A small image classifier, trained from scratch: batches of 64, 4.1 epochs.
Rows from block 4, named by matrix and row number. Rows with one number belong to one channel. Each number is 500 + 25 x the weight over its row's rms, rounded and kept within 0 to 999. All counts start at 0. Numbers have three digits each. After the name is the row's rms in percent of the matrix's.
# convs0: first 3x3 conv (model.blocks.4.convs.0.weight, 128x128x3x3), inputs 24-29, a 3x3 kernel for each
# convs1: second 3x3 conv (model.blocks.4.convs.1.weight, 128x128x3x3, transposed), outputs 24-29, a 3x3 kernel for each
convs0.40 102:482470478484459478510527440451482513465497533509493467535540492475525473484494502508517551541520529501475480456504521470499528495445469479555555496506520489481477
convs0.41 101:492493495505533511482516518494490500476537526485511474475519475465503551500487528506545526475466451512495465490483496525528438546570496515561541497481485546510519
convs0.42 103:497481481483501489502526473501474478503488503474464482522520490539500496497475474498483536485480500483474463488519488497503484531540510479490480487494496494531528
convs0.43 100:528525530487501494480480486552572574489455462478452466527510515481465447466487469519491490495526491497539513472483470482461455486478459471473478485514516488493483
convs0.44 098:497461454484486504502504512477491512538501508532532467502497477466515499488529481514488504535461485489470441524464461544458477521448495519491528497505521485517513
convs0.45 096:533486479518483475518483479481510504479478487479487498513490520509470506494479480487492516502521482559507452500500526470452502459455485445523519465509526485544544
convs0.46 098:460464485503486459492510459483509534481481488536512487455529526531493483514524536491489468498462475522540516496465493501449460503524485487475509491485476545503519
convs0.47 096:519475502494498507481450473486517516486505485529528490507522508489471511525516461528541495505516536527483498564546476493503462457451461509504532492469520510494504
convs0.48 099:515501473475510488483523531523512507479475512480510537498506525501489478468519488449513497515512487481479495483494447497526511514506539472532547491491538507527481
convs0.49 100:540524492512507485527526519472476472509540532527516534526521514525528521537487543515512503521484514479513498505504496523502487519487453475517533498488487500473482
convs0.50 097:510493514466493518497476477532486440534506467482497505499480446496536485492512515514486486494499483510532518531507481492500480503550543529500525506542530481515515
convs0.51 099:498499526485500495499493488517504517467492517488501499515477568494478512490484461546559516533528523513522485468442472461446507477472484466485482475497558527522477
convs0.52 102:494518558474497490455505532500523498490506481503480482476502516484520501467478508489505523481489508473492477490522467506521510479542476521506482499503498464495497
convs0.53 098:470473510456454488467423460511498484480506486505545489542493477459500511472479494484490504481533509496493524449455483531484478549490488505480474509501481527472495
convs0.54 103:541579576507534574515532525491495488460480493449423476499481513478497506480489471490510499506528516525502497495487520522511510527504497485470464512496462507490459
convs0.55 100:495496475510507508497507521512528524496527529496492492495513522541524479414543533523517503495478475522547518533501491490490435531473461529554521513527536518485489
convs0.56 101:472472457513535493467498513498502501543503476537479468499498504488484503452468494469521510497497452504510493494522500480473524498467476504495490501490478506500524
convs0.57 105:514482507516456488517499506472497496477488499547517504497505493478479506506526505491500480482488486487483538523516462489481508468513587513487478523475508479502504
convs0.58 099:493488468487501512509503490479456478541519483505485494496522547493472496515453535517493486512493524499474495513479480519508522509510496496503515491487498520507468
convs0.59 097:513496539509496554483463498508502485476464506499505500456483521489546512518481507458443493526480494575519514489524529489480472537488482475480472479464516478472480
convs0.60 099:522520490512469488467514497547532506493511531471539558543543479462486498548489456508497487463474498520453457481517488468503475478446509533480477512509519508485537
convs0.61 099:504524505498528484517538498515529534519510525499508508514493483502510455577484490531512462491485491495462534476448483537500473547473458515566503469533495463526507
convs0.62 103:487517516487513500475514521478491492515464489492450534509513505491490510490477519535448505567490485538501451492518536519514496484491492501485519467481542500499502
convs0.63 101:490493518500514494503530527495496484523529505509484490527545522517512496531501499532486508520516491521474535502475455499509489470557511538489540547541483503514458
convs0.64 105:519477488508486536497508519468510514503485462505509474500513480513492475554521512476502501474489526507504524506515516475516509498465516507491518514473471496498463
convs0.65 099:481477486493494499487525529509526517512519518487474502505465499507534524475468457524479493503537547439498467507493487487498472470487502538546525518511509499479472
convs0.66 095:481468512523495500505510471477494523475520502485518500493517555491452518504505532514485506522497526571507499532513513493501486496503495535494519494460466511515496
convs0.67 107:517484510504497503503480509491503497510496504533506451509531483512525547481516513471474486526532480551514482458485472540484488537475489503487502518481458503456494
convs0.68 099:459492474502499490482478469511534513584549529479472462508531510495526487437449452497496512486503476494477494497499508466492476456484497467486472489517510470522525
convs0.69 101:476480479488498472479506486526502504522537523497498512532515548473481512499476495465463504447449477514495528449470490470500500536514505500538527497474510480465526
convs0.70 103:528540482506500479480499513501531569502492496481494470529524511482515493493472495499511513526494462501497516469511491476463523506528536496492516496486498514493459
convs0.71 104:519507511495503524489518590515527474530507507497465499496467521466510471484499438467502520518579502532529444494503505500518490530539474548491510493520521479501510
convs0.72 101:497511520508528484516500481460496475529496495551482490531443449518509468511540502492492509544469451508472452520526468520485475507485487516457479517490483529488531
convs0.73 101:472488508489502516476460493521472464532516503486510520540498486504487522531515506479503511466431507494463488449500553457456521454470522511516474537562499515520513
convs0.74 099:510486486537505526534508536500497478495505524480516505479499522518504513526501435535513478520472527467506523488498528467508483497512509484504522487511517502488495
convs0.75 101:510492465502530528477502525497498498508512541488478476488499542516495482519540456484476523505478523485496477478515511479461513456454540517515537504501488490492463
convs0.76 101:527522520484506543467496537505481476438470475453525518500528528526482488517492485495496470504525535445507539501509514548519499520451464483494457540575470508536471
convs0.77 101:466501515479518481504518519525522511553472427486459491529490420519484435492512505496485492472510511470538530475472473479497490518495497529507495486474518497492521
convs0.78 103:476441453485467478472462451548527494494494453472478465558546567523523510498506540509509505516519481501486507453479485504522518468479490475515548506524516507481497
convs0.79 105:490493499516486473532537529501506500499512470497485508486482475513448501543494473489549558481463518506505477552571481525561513475525478459499481470475474463521521
convs0.80 099:491497536501487517519503544500509534493463479500453498459492554500491538531534536490494492487499509487495509477482529484488512517509464493486475472492457468491497
convs0.81 098:457513504491498519525467486511483507529483459537441507560483486449504488527540511511498495513516488481511513488524524491465531479480528556492497514560486468527510
convs0.82 100:497500510520505463516467453565540458547534468540466496504468531504512518474505503550502501530494475507474488490532480499522496509515500539480509541527570489488489
convs0.83 100:501464460491470458484468453494462493483496534486496470490512462512512483510518483489484460507482524499485492516505516528474494540461440441518514503535502506540539
convs0.84 102:483476486471499497517516485502482473475492481537483462536468464542498472484491544514469506535514473482506489457516530452506601444474479512499538481498518504498503
convs0.85 100:489519512505537507484507511498498516520494480499457490433451488489493499471543496524498474497465494494550476512514529527464482562490473464494485489505497461487481
convs0.86 100:501506508482504516475463487484504499500535478489498461479499503495515547499492504463459520494497539538487479490529539500515495470479464487484514501487484465485516
convs0.87 097:519485476490510500481493512481453503505503514476483504492471495526523477492518570487494486542519484545516481522507499460504526441461479532509514516519514529492521
convs0.88 095:537508493500478476524486491521495538504496536501474491489449525497497463480502512484465494506519466472488525454473505494528474486461424478494513503484491532476528
convs0.89 104:504504508516503510528553519516490504495511514496507503510478519540491479491536519503487491517505499558512481470458469451466507463487560497529479517500507497495504
convs0.90 101:492539502512523507481469462507510515515492477500481468515490506483483470494464499529521503499501467492540513520506486522461442514487517506518473499475533495484494
convs0.91 096:487480499516524526516525511525484521504499517469533551480504503473492494485521521506523551490504534513521528522515502441479465475496467484490486504505504531497514
convs0.92 096:471499497499531500475513498521515495534493535500485516492505493517462469476488510515534515511529522493461458471448496463435513487479504479514482463502476486528524
convs0.93 102:493504486494514576523506523513494528527485489447486508554501509516551517488472536520492489492475502475460497467457542499462521560502477487513502484506479493485443
convs1.40 103:511527498567544502537500466532518532517480543532519509468481516524527512498522502491486519505511463448493498490505486505525497470512511500496467486508462454527464
convs1.41 100:514469485523462482525501514499466468519549532564513529492490476495497482519556514439478505527513496531506511495504481456504536516503568507496504489518454489488511
convs1.42 096:474480484494469491515506485523486474493486499492552555547525518542483501539486491488471487476483481516519484488481484506484480477516516481471469520496497498503498
convs1.43 090:510525525482482520477478511504526537475479459475478470513498501491489508466464474509490480498490465546546497511493435514511528498510506472468498510501511560547545
convs1.44 099:511535498535487496514482477496512495502499487512552511541507497484548531486491525499512512503507511559495471472457515478461504525467462463490543475486501496522531
convs1.45 113:479502511500523507468525483501500511479465490494508506509517513464513506519511500504492486510517518492524495490530513498488511495469481463510456489511534487501537
convs1.46 094:486523530499487468515503496486470509516505525512490492500464469505517523517539488490514494449486513464489507502491484522540523485515470497516522512534492500526466
convs1.47 099:526546496512523504489508495493475498502504494525484500452467485464480496512505529507497488527508472499470455490496503482533525463540520527496460508529465484539479
convs1.48 090:503471496548508509489488561460507547482501498538514431519521495479500524512485528501506491502536500503508519500509487519505547491527517487517494479487531526473469
convs1.49 103:474484498521500483477494483509494471484472466475484489548524449503514503469494510484486503505536518523521507480463453475462468507472435528520451529518508458482457
convs1.50 093:498443478464474460519492466499473487527499459469494493477530549462498515488470495478476482479491494500485523481525549510477524479514522521517534450480465473466518
convs1.51 108:509489526492465480475473522539556523511471496478505534540550552500505544511528527476501457509555483530576505521517505494522538480521522525557501516539507487471461
convs1.52 110:506513512510497468523496492504454455501486510511495540482503471509504496526490501482468509474466484516529472476469496471497494512485500526477497528514491451468466
convs1.53 092:545519504563523496493480491485484477465527490482511484471479538498526523506526505523502466525499451526496493434462524461494537509449473520468524479495505550527484
convs1.54 123:491456473486484532490484520475487492489479458480501492506503499501507486493508495462492523461470492481484492442446472472468487473477465503500489482462488468476493
convs1.55 100:514472475495498525556519524490484490501505512566529502489463468445475483484492521562521442459482490492495520482484469478474528488524486473528474443502507491493496
convs1.56 102:525526460515497447505500504506485510466488494518504474481506511508529500496514535495497461467531497509534521472498498492531486471540514492509531517486465552547484
convs1.57 108:494502486487490530501492530505491508504480501517514508532517476503514514496505536500474468499480489490487516503517475503513500508465502523515518548532503498493491
convs1.58 078:509525531523523487480499471462475516479494524523517539501490457524466452528537511512514515554554526536532500522501466488483536521475534488504518463485505476490457
convs1.59 085:508475473506494469498549523512495468553517482489487547492508529487473466470522505505526545500536495508508472462445475520478500512522509454494492496515457507505506
convs1.60 082:558458472518505474493486511501509475498511480536532526475521527515493513496495496474452501495502531499490525503485491478497460489472503527475511499523510480530497
convs1.61 096:501477487526522503549525529489536483495506474523489512441509545452454483467487503464488474489510484505525528511496540466468506498476501542493493530481509514452480
convs1.62 103:526474504559482507524505517495533498532511483526523483521480511482480501492488513517541522500534544526530507475465549507490541520481497556521537540489547469471562
convs1.63 096:515517491530485525489464470490523490483529479504502511514500502520459526522490516470502529546524528523561507501526502487509483515502509495521509538535462478499495
convs1.64 122:503514481481508488497502499493502514506509512533531521530539495514535511553526536539460502561467462536462484564523436515544458481527477525498506511487493479460461
convs1.65 104:510472520525458506536518518474480506475472501473477461476507542488502546439465501520522492538498457514522503526523570488512573465476535526535520498528532463477508
convs1.66 092:531511518521513491527485482495471498473469520520507515520509472505519487514535534500529501519509514515473483509514482515525474497554541478488512433472466453435472
convs1.67 102:573487464549517490499522503475488503492505513514488502471511483499474452524514492531521470544501454547474458462522560476475539490475506514480507510509468481541485
convs1.68 092:518524500516513507502521520484494493469454449498488471515487503522495461514513480510519520519527531527509503496500510505496491507489472493491498501500560532535597
convs1.69 097:542511513537507495545511502513542460516500500509497482473465505483505538520515497531500517491474509492490511476489531493478510511464479482501483471546514481526476
convs1.70 107:484505525516471486521497484503486501489485479528507545498497485509493499534515509450484539486501491535518497484499465503521452505525530528515512503477479490484465
convs1.71 102:500493496472467498451512512527532527510505492539488511474510528498489542499481540491503524507547491489520486475498530486533542501512518474508500445496512495518477
convs1.72 102:514491497502498529470470487499508494532534524484493515484509570499521512485494483497508533520501565488534525488483506500478514490487549506462522507432457527510506
convs1.73 105:517498507535536486486513475523489512530501502509527511501496506501517514484524508484451466489440500476489521512551495524539499508525523483529495520530529478526476
convs1.74 081:527516494524526514515528505475552512493519514464487511483525470501449487521481479509486503494527526502466514511519500493496479493508499529483435539510516541533543
convs1.75 103:534532505504497499449478473456481470509534512519498509487507529474468498523549502489486509495436502510458472504509442529535437528564512487527509495488476481431499
convs1.76 096:494527499487505525441503531497498486510508502520479487477478516486452479551495501518506477509486475503551509461482499466450462513487512499498514500515485500500503
convs1.77 098:502510494456524537473508500488451436471473448469513548496539566490508542506504540514535502501503489518482468482495501493489484495551466524528521508486500491495486
convs1.78 088:528514497480505484479487486487490487450467509493486468484475490491488476494490495470483511456486494481508502508508491486506481499523529464451443495460439540532500
convs1.79 107:551505522509507549501503498516505556503497515530518469487540531472474518504501521524501510493487460514439447519494490476519500460507525545516464571536514518532527
convs1.80 109:495511520462477508500499492541519503492485497481506525453503528475454501498483477498502484498483521528514484480522510474488503487533481551500524550511496496455468
convs1.81 099:483530479495547530537499506549553472481539476494503511473498513502495475470516528547515509546520532513502495537493537479510493463478499495565512550455512532516512
convs1.82 104:495547557492549560539505515459507512527521478517547504504479471518492477484469479496487499475475513501516467513516503482527536467539491546522530541488502457498533
convs1.83 105:467501498471491505481523503534501524506561525493504497474518536512523497457501508488490475495467487487488497503472501573482482501521500526528543503495518463456494
convs1.84 103:527521490535557542521531535536516510509544515516524506501500488467530497489520490504497561471485520521490538502533516499497496490538499505492520520499498471518512
convs1.85 094:458514517507506516501507493506536491514510485492519489504499492485507499480483528474493500504477456495525499480463521491463462506496490443490536469503455545507495
convs1.86 105:499463509496448472527521511525481478529512509513488441478511503531515477496516474478463563520440486525483487500502443518526461536519492488496526444466489475487499
convs1.87 101:538497454568508491515508549520489496499517522479509501507470480504528503444512560497484493505518493541543510503494501579509491493495475513522521470480527470450476
convs1.88 082:512483477485522492488486506477503491495461493524531546511532508468524519506500519525488486522479518474499534491481508521490540559540536493511484484527525487552528
convs1.89 115:498502489491489496516501478506519526528511493524557517494495488512482516531475487482516496493536504481500483503508502475495469479517502515480499500506471503527498
convs1.90 091:492522513470530516479528508474479478493462480494537532527540498489515498480496483503501508473506507458523496494535508519504503516495509505485502536493489494529540
convs1.91 094:511530498546495465515465478477518511444483478472464466553481489520515522495515534480494512489501494486508512507486460502511500469501521529522502516503471520507498
convs1.92 096:476469504496533505498516534522485471517466482465490490501565566496492566479449502470453492470506483542548482484464507497465511493504468545470435500483489465527503
convs1.93 104:503452492532482494507501510502470502538536521547573491499492492488489463468487515496461461510529479489541525489524506502453503506471492517517504473480528468490486